config = dict(
    model='image denoising autoencoder',
    dataset='rendered scenes of toy objects such as cars, trees, mugs and chairs',
    train_examples=195000,
    image_size=64,
    crop_scale_min=1,
    horizontal_flip=False,
    color_jitter=0.1,
    bottleneck='denoising',
    downsampling_factor=8,
    encoder_arch='convnext_v2',
    encoder_isotropic=True,
    encoder_norm='layernorm',
    encoder_activation='gelu',
    encoder_mlp_ratio=4,
    encoder_inner_norm=False,
    encoder_moe='top_k',
    encoder_num_experts=8,
    encoder_moe_every=2,
    encoder_expert_mlp_ratio=0.25,
    encoder_experts_per_token=1,
    encoder_shared_expert=False,
    encoder_patch_size=[8, 8],
    encoder_conv_stem=False,
    encoder_layers=12,
    encoder_width=192,
    encoder_kernel_size=5,
    loss='l1',
    latent_channels=32,
    decoder_norm='batchnorm',
    decoder_activation='silu',
    decoder_widths=[32, 32, 64, 128],
    decoder_blocks_per_level=2,
    decoder_block='plain',
    decoder_attention=False,
    decoder_upsampling='nearest_conv',
    residual_init='none',
    optimizer='adamw',
    learning_rate=0.0017,
    beta1=0.9,
    beta2=0.95,
    eps=1e-08,
    max_grad_norm=3.0,
    max_steps=6200,
    batch_size=64,
    epochs=2.0,
    lr_schedule='cosine',
    final_lr_fraction=0.05,
    warmup_steps=1240,
    weight_decay=0.1,
)
Rows from block 5 of the encoder of a small image denoising autoencoder, named by matrix and row number. Rows with one number within an expert belong to one neuron, the router's apart. Each number is 500 + 40 x the weight over its row's rms, rounded and kept within 0 to 999. All counts start at 0. Numbers have three digits each.
After each expert's rows are labels from the 100 images, of 14976, where the router gives the expert most weight on average: "colour at peak" is the nearest of a few named colours to the mean colour under the peak. Only what is clearly more common there than usual is listed. The data: rendered scenes of toy objects such as cars, trees, mugs and chairs.
# router: router (encoder.blocks.5.mlp.router.weight, 8x192), inputs 96-143
# up: expert up (encoder.blocks.5.mlp.up, 8x48x192), inputs 96-143
# down: expert down (encoder.blocks.5.mlp.down, 8x192x48, transposed), outputs 96-143

# expert 2
router.2:494447548493477508537597482546516428396460415516500471574422477442559486475508499454453422483538507442514489508524470431529493616468477478455459
up.0:506479482498530490489480493509459504465465485539550482563431492482470556513557547477448510489554508500471520438498513478502530516484489527447551
down.0:520456484488485519495477463438437530535475488451520520514507464476538491548506566511559414536516523512438570444554461480531579482497502570504518
up.1:505504506471507523528483560487452482442534437465521552541435477542461505541483530452471519474523480428543466519508498546552491546527555542527478
down.1:488477454517440536527499434517483451506518567500568476470542439487515542520536471463494532481505524579526442492577475520518449499462536532495457
up.2:469537492476529511545472500518533466549504496508555544473445493498458479417483454482516554529495487475506510468538373468563570405515467577502509
down.2:557496493528493508515529532511430539532459444429506415509467482513510503448500521505468478502521499434462488499582557587530496545557436535503485
up.3:512524494494473466474593509509478484508470477457511493510427501533555477526557523478464450479554494485485529513489448479497460481470468503463467
down.3:471526432458522473487464554470516545556442527478476541525496537474466491485564534499519510537478544484479480582497495473475472507436484431489429
up.4:548456516508515489487543474495485517476452490443456464498539501512550541509499518512525491495499520507494480515480502494436400537484485443463489
down.4:516518515452498520574470430534545493464499537499562603509520403439547498459523454483504539457545500505432551499471471460516489503418458523550444
up.5:492491549492548487495508467462453517451497482505428559576463485446508511487481452470543500491521522512494522527543544441523408607532464471495528
down.5:497466494406503469529509388468438526578522455518515501501506429427517517492519489453526557459486523479443425506526497450493511491450533476560556
up.6:478447487506520476508438513502588515489506474577518511521510491431433522438522546568566441521499501443484515473541479483542532536558474533579462
down.6:507486506506488464475571505402412481519438542582475465457547522491559521503531577594510543501475511459553530445552495534496486534507542547543576
up.7:490435505551530500493479473532599517421489499541453508502490498487592508538486539467539485484536526495455510504497444469460428523524503488492508
down.7:497456492468440454600530396455494484538545491493527582500544493418571469457484519519456410488488530482435503471433454467521503497470543535549492
up.8:505586489499457506574468506495504458536481558540503530521569374507575482483516483534550524522495519572504578541505486462537561556521510533499566
down.8:551525503506552482512537471486516562432507511524427455485490429495526504484592496464464462490460538481542471486589500538503570504566538486534494
up.9:481518508462451480479489520477518425506521474589561547504484500569473464458494521495548491525508483507492450546493473407518537545511462543550501
down.9:481445461531458496432491573446497505489482435538507432573452576495501493535551497494547489507455514503508443507531565495537459466466475527561533
up.10:471500473522514523495488539546478450487495527553506542494477503491482447465544536559542514556466474484494413420460497482463509410486481521512502
down.10:499533459563498493426599534453505526512487531510488474500470509528513582509572457497462467554545556492554532528449507519489477488527555604464475
up.11:490461506503513498464509442474498556426493470444494573498432485540530547448481521416503538461503518449458512511519499543493398517499503461505425
down.11:512478502502510506610461448501499498527535470493484510566555455398523488508551476484513509510500497490455494513543439479588473478465487526511420
up.12:444478456450489508567411515483533503462505506560493556497455506504476530509485513553521492486526498487476521430506532589521562530543539469571496
down.12:489468530482476511505589483540467493518503481430472451514541419438558546548413484495442435524511564526548554435525513495467523493555545567526576
up.13:518518521445464485473475516507454468448512453533464485540466482474475493557474565506482533541516524538497477519456510454535481649517514521564605
down.13:470405432505442503486516463481466521505514580495593505493503426483582524494588458466486504517549474549493523442453551488541431404482505548499507
up.14:539504464506499549502569529497595527466517460504531446473472498568534500533566516493469448495563496495494489491461481468475478465547489483512517
down.14:463510486443472463467521464495554535544449540480530520552517539437492505453503522485494428522506532557508538508506484538451456502478474554544505
up.15:527472550491491481506559496500598489490484517476456511489469494520547492587469549511456562467518518511456538513519538505481410551438433445515502
down.15:509474491530499513539468444483561483505518528541547476464624444521519535459466484418547559512460414490490482504472510487562512514386451525461547
colour at peak: white

# expert 5
router.5:500442449455445490509479520569501486587445474535523492466456487442492453548451562490461487497522540442538503531527475431435522474527505427490491
up.0:474489392478538541454536505564487508454447468509511433460484497481445511494451471465498505531439478478489498583473439418490470498511497503568503
down.0:447535468546485509453530518494466471475541494507505497510532545547553525547500464487551471577486535582563462500494469501470447443543510434483476
up.1:428476501529534522449490498469479492477534401521491463505507501486462510553486505523508403456539441493565416526441481476486445528523467496449535
down.1:482482537503485532499460523533470469493532503510488507525532596438502560428509504502511524429513485562490469355511451459394478464510585476489496
up.2:415534485479531532505523492585465497473522530524517469540539491517457544452524499509540471533513473544466482510456456420510491499485506511607533
down.2:504518468494533509507475444482486508535481542559476467443513421511475542582524457446508558530497506508512527571482561483486532475500518366473527
up.3:558538475516538529462519511527472534524484556522474560501450504491483436498511505447513450507530482494439549510469427547491490475604466549544559
down.3:474548507513493451453517511505549487545552491509521560579444493461428446509489467541563448555458440476517532493433421519542542525430477444514524
up.4:492469498530459445430592552415478491428535426494477460531489508501520551552527491526416501548490494450551522500454529493545510552524504473445435
down.4:510503473451505524483543418465473495497567427557509483509566478470485507564457518507463506512529511503476511506488506484499499502506491534522506
up.5:456473427471550509482521513629540495439491507473545479495485490488513537406488497494439471514522407621521492490467469447538477555504565497606562
down.5:467490454482432549494459450501421462526526523507392540445520468521504561499521471429537493574478450529430475460462554543481489462462553485434484
up.6:443515530480523529513603551516522463428464486617499453532511514541517534519530475493527516484544504474571526526506439443486470554540513511489519
down.6:475556447520552507464515544575452490544520456532526497507570601541549480542541475486583524517428499556539475478466499470474480493509502532420528
up.7:482493523544471436555525562486553399509516449540544494494500426478527500514501497553500500509534496510511498478488527462489565481453430527545575
down.7:517527521456504514531511416485534528569472537496487511493470438497468502492555498509477507503535485526491549452526435564385489479422419440443428
up.8:490478453502401453440537521498412474429560454498523523518488492521485459547468476548489493487493521473502467509446508511510447531566503465537463
down.8:462533478500552530508463481518485459560494482561459476542500557471507464552529518523475581450639507526488611427540492489497526479529546454453486
up.9:563490547512528544579510495523444496555538505441496548530522500499444485529510502465494486544505476503430461502499474449513516496573487494513468
down.9:467531462519504500521532533456541508508476542539416509532460452502496479485454478566504479496499527506471535524479443512505537510433503454491457
up.10:442433486526527495525530506556509510452555506461441527554520500521506492452516506511510465463547511487542493451522427527573510480519457498486608
down.10:541493480493467584452462485576542456568454442508526504545535505429440503500478512462552535471405437453508472463408514445524513444488522478521481
up.11:539564466470536594524519500486445557494494520542512602484540489528477394427524535462541520499503568460529473527494471558471478504546482505496476
down.11:495499473546468465493553399519503502474467515576504543497453429559467480515534478517422456477487454547487557513468505510573505483437490409496485
up.12:470507570489459518492596529495541516474529511501477546560473505472523447453509509576461535462514483552597552468522514553579442537540483528472516
down.12:521448536510504499514483578571554469522558472571525517470477566450448450523510458528530516500486547536502451530581423450476462494517521509514548
up.13:528497505465532517548473477558498558484508580504470588491493482517504498347499521426552472466548562538473506467504490552474474485514494500513493
down.13:473516516499476431475535427521544530517460547546504538496433479589507463462505522534462488480504483503523512532458554568470546502470532478464464
up.14:555493487458424581514418488459449560566446490493543546442498478499486541430460590506551515470472538512453459504488478483480491467480467520539440
down.14:402509519540572459503535390476461539507492539441518441566377425555515488501534514491522533477453493487512487505522527556500451507485536477482456
up.15:537449461500554515529475512514509489483501539416512607525491500565480524445494503434470441482485521528484440476451468532465503471455479457535537
down.15:562565508474482508490444411501526445469459513541449476491544471468512480468494579497422489482496459526491534540481548537531452470485450497535533
colour at peak: yellow

# expert 7
router.7:500464545500513537505512508593490470614409502520550457495436490382507450514474552481464517519515538452539497517524508449420529572510506563542517
up.0:525490519517485567555553537434500514574472475528446442494425488481478534588519465483537511537497566436480473482510554432465521472565507486479471
down.0:454462480442487485449484498570450462495535469486477500499515548511440530446500516411531459511519451500460442471448571594501454486519542398466492
up.1:487543459492475467509410534559442530493437511521478473517545494484535515584509572497498438463509491488508435493433497448457522414497496564534465
down.1:458516433439500475572432498466500488499533506583493585461443519562532509433483477533508517462522545542504523474419555534486466474551470491497499
up.2:464502536510433430546521479466634430528546517449466508523489499593453502530513519572487574499542478516457510441504460487544476500423489515537546
down.2:488508541533479460436512475551474476476409453519531450523517442427496436549481514471460548472442499481549450484415579467528513508563536529524551
up.3:501514492471479462495542520494509457477551557445461524467461502503451447413487547435552542461530555561539541457525512498515510562470482570559548
down.3:468543522545460458526576503466473505541439429448516458517524552510448534498544469423497492522533485508585443611531563460522480531446564532577504
up.4:492524536479515464618468526501535491469447456563478470470499487510490499553499539443499478508532491480418575489464565486525542453472464481488491
down.4:418466521575484481423497536493458516493580477567458494518427487493551468528525512484508451553470454529512473592424559505483455530512547473584447
up.5:483512517534503615523466511460522523590482468544499460428420490549515501508560517467523504533547518464481512536529542410425525510541526490499490
down.5:526558456465477483495533433507483490474432514588541489474491468490476504425540514546521496412479436526500537483516528515472505495553534471482539
up.6:509508516512495544507496536525456487497498530472459503459497486467480475572479490465504511425509570527517491506472496494488495610508538495506489
down.6:458527543515444545581555579510571434536518499450517552462505409515508491487528591545490507492554441499565380628516460460465470531564545562546509
up.7:510551479480476542485531493452422495411530504524461479528458498446488510476443474492497532567484500499466446490511486528522419503527564490550517
down.7:486495505397511521513484536514430569478515502627483468528492560519534556523512442530469529501542584441508450440556454522433446493436473464487516
up.8:496530516491518495508538511496621501447489545576464565504454516604500444482544540479539481488598546470570497444462570547515522568490514536600542
down.8:528506571481441521485478495561459459551432486512474430525497534545485500544506459497449471514514507557542471458499558478566538520529479505519478
up.9:530517483434504536484547567504499447483516527494526475523509458470543510641502525443499511440509484429497490501479477461525459523574500496529553
down.9:429499489496519522480432443551520405482469457536473476454455509507522565450498523468531429565553509530501457548464534442472417468514544451444572
up.10:482478514594499482525497516481378526500460491556580519519553505476574454449485431497452437534437441494505555567498474520522541500510532509405440
down.10:454525506427517450476461514416580544497547474531491501503492408547441559511376494454634535490574501520486474485518478475493485575474464409498478
up.11:500479504537496528486578543576521499521502567506578472454520503585622478471466509509435512506530487529448499541493423582540428463488491446467541
down.11:485419572386536548533502540563535555491542420446483507478505465543499426479482501528502539486515476416547546516495471500484462440406550515537522
up.12:519489467554531529517550518490447493503558539461513538443460502511496495501543446471560503546542500531569559430449587500516449498487508521549522
down.12:506457543487481488521458555560562490543504432471549476527529543550479532457517482474449552535593529574528513458515475432447492483497548497512420
up.13:518517506584487567531514531463374502467494487565513551527554501469513540556514467511502434558465507501526533498514587502498520528528517482470535
down.13:524521453513540478490449460452608469489503540538489383475425505538518498434463568478495500518532416510491485567476493482523560480490464426497517
up.14:503485522492466513479561482434560490544494506510485531462511488475408572519557533568498515462499572488532527493551476473509477572499462551589431
down.14:504564495509510571475520460509554478540514504389571416444588405491539539505567559474440478508542524463468472545469516551479451526522520481509485
up.15:458532433566520561463511546573414577517434446546554503531524505480450559571526535523521408490448412572476554566496512482494562530489510503550468
down.15:402492462505529580500416411504595471524500477528499541535490390510488497461575510528424515460574474501450554580513414439438477484499480595491510
colour at peak: brown

# expert 1
router.1:473459558500495549552483548535485486621454566528524441473460484470391498488468486517467497532499487490535520506513494428497560441500508516485454
up.0:464465497494451487518456507504532462513511475422449479485563477519512434516444555537477480501452462564486469508474489503458532498464479484520476
down.0:539496490527485533518473468547501534504532514551488507543520413398526608535538463480567499513455528447495468488492505578460466544518470507482452
up.1:506505466518481493542450490557530505505486518457511525569453496505539493426465486542565522480505487544494459524514552451456523552599483413564511
down.1:499527425512501521477422540493559504506511571518517481495535482398434541472507510580435510524465533499548485503534457414517492496508588533453516
up.2:462474534491455461482465488441498424548542497459469490488498498494477474543510492514490508519455481532479484427482462477488500464447459583527488
down.2:443473498497488562460567438501472491448457511514460516488415428452547540529524428383484492558462487488500472469428502510430492504503498475460450
up.3:503524509530465500423494562522516506537462492546559487532541497508517513507484515549504528501523494519507542498513534428520497531439521525477480
down.3:536532470487481524462474452491443496451470527526528507456531432532501527467445485520539406514451461530575495475503516550487529465521547445457526
up.4:499502500501451490467568530470532530569437565535520532468508500505445473646492520462476485456531537491484553477494529503460505516467507568476456
down.4:510481493491477474540524492508460505487476525537578511492529548524491479512503513507489462462540485449571504479439511502508467515443545577498465
up.5:475473497546489513444428569487513526572464488538526463489567497476475480488487497509531492518486493513490553484505507472471458460422519535504481
down.5:469437457482572511547545426476428448506513494559491516488457404462525504505498465467474451524472479496507569454491505540474513501512468429533564
up.6:526565576497522498505617535410490508476512559528535488477463499539486494603575509473468544471509524507552490468507518512504530471498508625477488
down.6:507481491440501470471498409531487495437534498519537483462530522502485537561578471549476509512580493491520603473431521536508411510498533535517478
up.7:478516492519514505476497543501503490561489522572549506487510504494492532497539463498501483517549492489532536458497463487511490431422482585492491
down.7:454475502468513512497556425498432471478467480494481518465491484500457464492521502471466457527507545525552547481542552584467494579524508382475524
up.8:465537546507502525502516541535596472527515543540488521519518507519566578449519423505526556527563460517539550475483511539593514475536520564526592
down.8:460471503530505467538525436502435483476508441540497525520461453513461417462462498469446440493527506518506505527489536537496497494558529488528521
up.9:480497463499603468591503466484530487467498510483531500550545500458503545365462510511485511517542499529508563530477550448491541435572467474455525
down.9:571518505508552528507480599512492458529452489552504528478544563545502544462502508509497540464500461552557406471523405410573521564484517500434555
up.10:516481507526472481454480477436509418524510469452445480493462480558501387582463516509527541521496481550518490458512537479482564538523493521528464
down.10:499453514507446521487509529488508483459522493479412488499426379482582575559543464494510472475376516456524532484447520541483463523472510499462452
up.11:471451529490542465560462505458488434533539521437438481495528493456500479492528429502519482503494515514515445460514525504494537430491521528525520
down.11:493503500527488563517535430477510464457487477491476491473368442474545557542548462449465441504424544494478546524486496576441500565484480430517515
up.12:508547457487473515534486527506517516500503433520498514517485503540499534386480477520559475539446471557542490526470512454526474496542500438534506
down.12:468492525483487481512528530517498450484524493428534481458552545523454503416447583490510488476509510455445506535494457504487521480524485493497547
up.13:458513447486564498558451475527513482471515491488512494515501512488479530458488540521443494507523421463482509487456528447492473452475498475471558
down.13:497461471530538479560491598525537483495459503544572538510496569541486482416483560513532502489502476467531453522524407435560491524497505516566560
up.14:484512470486439503468517492550523485488555433530500480545509459521519481478472507515517502513460499527489517511508481455587504527447483493501486
down.14:496495494518426491466588547498514469536571474488454564514512406514493516451464474520564439485449473466503564533490471526478546436427495433498499
up.15:491549453484449509566456519565459486451486460411527518505487493489520483478464526503546488455461520508453490544521514485501497499557521438521448
down.15:444452445502530495453496485510600425490505582560530525500554509414510503529506427505483532500474603474454571529543452521564433511464489495502469
colour at peak: cyan; white

# expert 6
router.6:484484529473490461542482578552463486583481502562543376473478492496452465539471504502464499527507538453550513522506478408391524516541455553507507
up.0:522506512522479459552538612469558474457492503510542510541544461518513485460511500508467467476501502501518471506509448544495551534574510558472481
down.0:514473475498465525608504510497445464469434490445504417487463423494483430571523513506548574478584504488485497458508481560518502536516491564495511
up.1:519471567492555471542484516458497533535460516588540456496492492511454474537526539484523520492459546449433483472539419510559484594505470554495524
down.1:513499487516504470426517492514587475430460538504478555498525484433527411500498471452515407542449433514553432520523576587501486534521539529496471
up.2:523531557520476452500453532479583423528569500451518536539494483468485554510508545561500522553527506492588540465536457489495604473448535541518529
down.2:482474525503538496447568409511549514516553472504478475520458434539482531557531524491560520457480508522466508499457540600509480446520527545545552
up.3:502531492474444510490485532477532490578543519468540521493514504591458513494489534515500545563548510463541533430456469579497532553540470543537537
down.3:455527509431468468484512475500501462481458505460508516485439493492522521500451521487509517445484395523540480465522607549501455462388546521512539
up.4:581529581458456534518495520412549488479546458388497453515452504527498555535519467482480542516514564528521509463544528471465501417437529424447453
down.4:481512417490528535585505465569525445437552507522479521510477465487473522437532567510557569497595469484435500537569464504528550504462456405524491
up.5:470494446547494507492493489490421528399456477521479454509458491471472430480481520529495468469503530480498541490465418463512459497462458533492481
down.5:485523474492510482501438387526468437497543480546504520432509478526478529460468445456491455515500519468451433505462507553520487492563520429495494
up.6:472482532479513516506486528487519517459487508459506373485528494467493480541495541545489477456447490529480412515507430518556534549485522618518500
down.6:548498541485557523522570540500462528496541536579503480504524488531475512515523524520511421463466499478549433470489538497467519571535479479558445
up.7:485486495516472521530484522488401526530492467503526511473531501519441502579521506474486494504510541474496491443482427431491451574425447556540526
down.7:462516431502493513401537449504534470574505518519544545487602472412535496542507449507547483544422493549476491557504490468460469523509482450511508
up.8:523520487505519484479559469455497491567555515438493504492433491476480536524521520516459568554569525559569494466494367455510491486495505542557496
down.8:454430480473575528506551507552480510467451527456477514517457453462411585549449523521528487509533517520518561472498467500462494471558493534497528
up.9:517535526544485546526460524475473489548452518511548489535536492558447456544491494514494529521508564493517510455500401479530466620511514596534504
down.9:486508457535554520412446504420520433548533502516516482500541454485472467499471461488531466519464530510516473424493516500449508542559401551500586
up.10:403461424540456506511501527536477471534496502503516544505529503531491511620458539530530555501535489496499495512444474448479503598533502477572535
down.10:471486543469476492492540434509442454500493521480556511544438504525474523476572545474462479461502446508454527472436490632522505525467498556507545
up.11:479490413502474502532559506571443525493450516550528505500562498541487538549484505555537489469479486478432452491433459519500490570520482546534538
down.11:578480519519536462475562513447422516526522501544511522493517600518465497444487505480478490503471447518487500457525552578476446522494477496565530
up.12:529545572565496546535494526479489485476574487463496464536427500497537523397482514520485494582515446530544483469542541483517533407470498460501465
down.12:498511507518510483540479531556503498516447468503546552484496558568555490462525511446554535468481535459513489493561515498574510537511497483512423
up.13:480481430530528522500397503512474477547474473468475526455532510466460537520466453516462527528454473496442466490423471474494443520476513480515535
down.13:503487530515511494525573493515433501514526526550463536553480580491369489473472569483453498530456451561500529525455544471478505497517535385506459
up.14:483530459499554484490470539478449529515468521557491498483476503494433451564505521468478464530466500430437426496478505475529493558456430528509536
down.14:519487495484461494480531568624544505469515510552430563501515580453483564426515435547463447569495421522518422503453533504440529500446541487484468
up.15:514534504467515552519540540457490577478448473537531539464497473508545425445478469476456508510515539473539522489471485481503492516636484522531496
down.15:506504481503576484482545483519419544516419510505514483548439465459443481511538460463485473491545459561381495482539505578548488493543454543543495
colour at peak: pink

# expert 4
router.4:467522491474481477499511527578481493565398509554504530487507487511554457507444518471469511521532515491523503455511527452585555557530521571523508
up.0:510549534505545554504517476467489567432504487455486481501587451520504464484502487440506535487471504529466512502472485538479512471513461538469416
down.0:503484535446477492499499486467476550443511524484513545511512408482473511522500503511573424499499547535471435445393503475485503534513516491499418
up.1:505491496471501473496459554536461487512510502578512518484569495515466504534527478534490570499559521505563514529482594504572501552539494525538552
down.1:484503484520461497451477519518574512496515492521526561469455526500452547442530583537563518517503492535525464513464532542419441420521518497491468
up.2:500471513479558456480462515499497476567521533561543468433529493494495560459575421518517514474492495519541539439554568462553505448496478504493491
down.2:431447492471536509502517543513486469461506478517466521528518558540493446474494553503459539497476512489435547559503553495485486506554513455513527
up.3:508470475531490475468469472458535532498483427533491453450454414489450508484531565465510498521520487515491559467529484541613530463470451550545497
down.3:528479569484552454447492409464563480543517512504550517535586497495555445483470512497449543472446526448500519543417537489466530603530514496503461
up.4:502476519543541461522498523431538423575497499511503532543495493503492476410502442523494523491458544467542506478527571428482515468537483562439479
down.4:489484417584493504523527432439460433532497461461499503465504506490456462492459537513555518482486507521464538572569379512498561554580447450470475
up.5:550510510543531539567555486504518481458468520477506514472563491517477434475467562523509533504542523422531484509461453423487576460577455484452475
down.5:548537508540546481505551456496519417466571511527457535506551393520478531438488542512538461514545501522457493516554422520512478541467490439493445
up.6:494515464421465508484467480473558499596484467542516513423514505573500462508480473479466506536472497546556435465478662542534474461473449520501508
down.6:377485476450459489410524540495466468521509491507516459523436502466480520506482487476465499517515516473469464474501516434452452465481485455501578
up.7:531538498416473500462492467478498562426468487450450477529455499436500448549502509461491487516510514495434473485495416558478493446462489446495428
down.7:498459466455529516466468483476529523572540434489539529493541409444562504589539517547457544501421492518465474507464544477528484544415543541509537
up.8:548505585525512452480467459489466461542493544492470454505501493492528559440464414475575464497481532527449490439501478454474517499520506457511491
down.8:552510507597539439437509499502429548476465466575539458482523474485556456481474501424468479509479490417504470458519466558517523513441476435465490
up.9:506535550513481502455441480484453533399489457463504454505437507452489500600469525454548521490513555512414475486548473529434486471446524484584466
down.9:558460510577455555522514499488459553492478497496476483469483527463569484516515504583472474551443526518411477483523469587522494440470524527467477
up.10:525562525542543540513487468449493526532493546431514464465542490520455491437490503544459546494475588468454452450514391464453547497537522553508479
down.10:496505534429557497519507424468527504513504452503438579444554453493513468444477516466545532478521527525477484499516468555520469597365514449505513
up.11:478538503492514527475452482489474479432465583470502423487570493441465500435488445437530565446454531513606529453517551493471513415499474528528514
down.11:538546549536481509509618452530452559509524538493506462466495461552533511520452486467453520461499517568439522559484534561493515524539475458508462
up.12:564549547551477517601530537461458483429470494441474449498506503509513474473438481498537484456529480477475528533463489480519436491498514457451484
down.12:556487449504493492587431555518423462457539461409585494459572531448575498509525473559480493440445528590552446503521490475426434505473458531466463
up.13:520363457443465494467509524497546456518507529555510575473503495522491530551528510520472553513573495527515467504447571513569428551522509519494561
down.13:547503451510446498464450494459596521437497497574526553447478476502520475506530543469455463516614527496510396456536493503527436412530528483453550
up.14:497496483461503461420495518533414476447491504540540476490524484466482544439484522492513564426520539525524606502527563513507456465511465487563527
down.14:515538487497521529480492506541549501517527528467503534477517499471494526441508550553544522458551515541371497595490535486513542441457521531514514
up.15:475532488479458486429510506523529512477481492525537516494437498509473515537488465520539555442560509489502520503527555526521444563473498529608536
down.15:485560476565491459436446559515560536533547491522460510454462442445478552498513506534504473555514470482503498511464546466548447504497511567493548
colour at peak: grey

# expert 0
router.0:476383562453508454526499530568490504583466511567487438481467491575503461498504532484470411527514535460526510522522485426573493538552506511504509
up.0:471511462524504435498604465545524497471474500565496436531471498488544585394485495491473459492455510517558438535462564446505484381478439505517519
down.0:440411437444437538461563522578457554497509501477562536520552455500558523556567532501532514506544538483530550478520522475476487531576572503475508
up.1:528556586533499496512496519476565456530501552540496474514526504561512544410479523532478499525455510497443389465533513538517563427554479531434568
down.1:411468525499488524543526556563382501541504488515555509514424578473474502450527522510501531511529543448528488490509497422455544493471477470508534
up.2:505500466478479469462550532474429528581449470568480540499403507496508549516497495517517477508457517590540563466474517445440502467474448501530501
down.2:470454476506493471477552499431607518484605527519462485456552458478495537536443511440518480522551468511474494472544498473543519514508458480490450
up.3:488550526568516441507499497503527360480503543535526474544524488545529524450524516522478483539468536507522511512563526511510546527518486538449603
down.3:454478502470556479531571525461460498460474431510493545501459449464469476459552510447508488482534517518530549477548477469503487525479529453563492
up.4:471495406531477470545517539514491523484507491409507595539505506479529435468509555497488472465538532526533527517508508439519510506385503529516475
down.4:421545545526501543558462450506511528516455435512535525561500506459475523522493550538568530463469474555406421538485506546508478518515520385526492
up.5:514512556554490527511432483488532485452503495591507523503459502501500521437441504493505493460531462469478470520487529515563561502508496491523576
down.5:464533470450451552592540556523482497447504516541467559496511548565474444504456490506390463517498490556484483479489491462480499522503507526528484
up.6:502504500434482409509594520485457491544462470516538500498491506458612519442507532521501465530437509531591456514489560478511506476480453503455500
down.6:453496532401500542494480488462570529530516501580504468466469482451516502509513457546560562461476506526497574470522579494443489529439513492512542
up.7:442511529564506515392524470488410511483478511480447477488519492470465475492514497457564508515563513547493500445490452501482505491426474479499533
down.7:451486538515503566432447485453497413466416536529430523532530530570508517425440483459452532472525490517497532499553443459520519525519519568491528
up.8:522499470542547592469484515536636525502512504515461434500522497579476507587511535552535512539559522525494549485524444536493452530515508500496525
down.8:458596476483457540473526511494520496544403460448532520495466472571466497542493502500481478464502550535560489400465479483487495471460447595492538
up.9:501533417502495534487511459503449602486477538401444464487475489488504451588529457514504488450529495524615560494470518450465460523536490436534466
down.9:511574519477489499478481450445507510469476557534454492480450433517538520527488532543539483423506535533509439544521408555462489527463425513492529
up.10:484486526490532530477528532519536446552483466597443445492469510531528539534476501536486498585455517472482503464537505532506489401465517538493495
down.10:445427495410494515543463590463461525552461497405576522483481471439490487495510541510479526574492534555513502466473536509493495510506553406479476
up.11:479544510481557567382561537474496531530522531517493596494464496552515460534486456457522451470468547578521578510478454428446459504441520549505473
down.11:449507573478502530492482525472501515439507521497505544539466488511453445468518577425440479483549494467484421450519467529493476534510462541531524
up.12:497521573467494485470454494475493500496451441541541542535532505479472490410462489485482517489456478514511417469540512508441514471521485496454562
down.12:451467537466461563502523433454452533466523489520562516493557509515504524513466560522534595476436482500530506487502522486501537528468442452573477
up.13:510542482530504517592580617537455504501506517540603497495526390509522521501562511471549547553538438571491534492494508490505598458506485552498536
down.13:498512529563521493576542526444523437467436421469531490558495491502500513567563474465484487503543568455581403511524485489537497520483457450413467
up.14:411531526551466514442481551543496525484574617462487584519487506522475446511454496445513525468500483476480493426554488495517563444377503475441499
down.14:474464422479486501525464449485543391490442467418500501556508469441471430444515560530525485536475576544566426498511527480490500478505500480565516
up.15:483477463513496502543586516572496546510537486508499504519514496549502427549502535542531502520615505470462447467496536549487489540470531513535454
down.15:500519524524497503445430445485539504443466530565474508475528420524510461427500479448476467480528531515488431494507506488512507433568477562552515
colour at peak: brown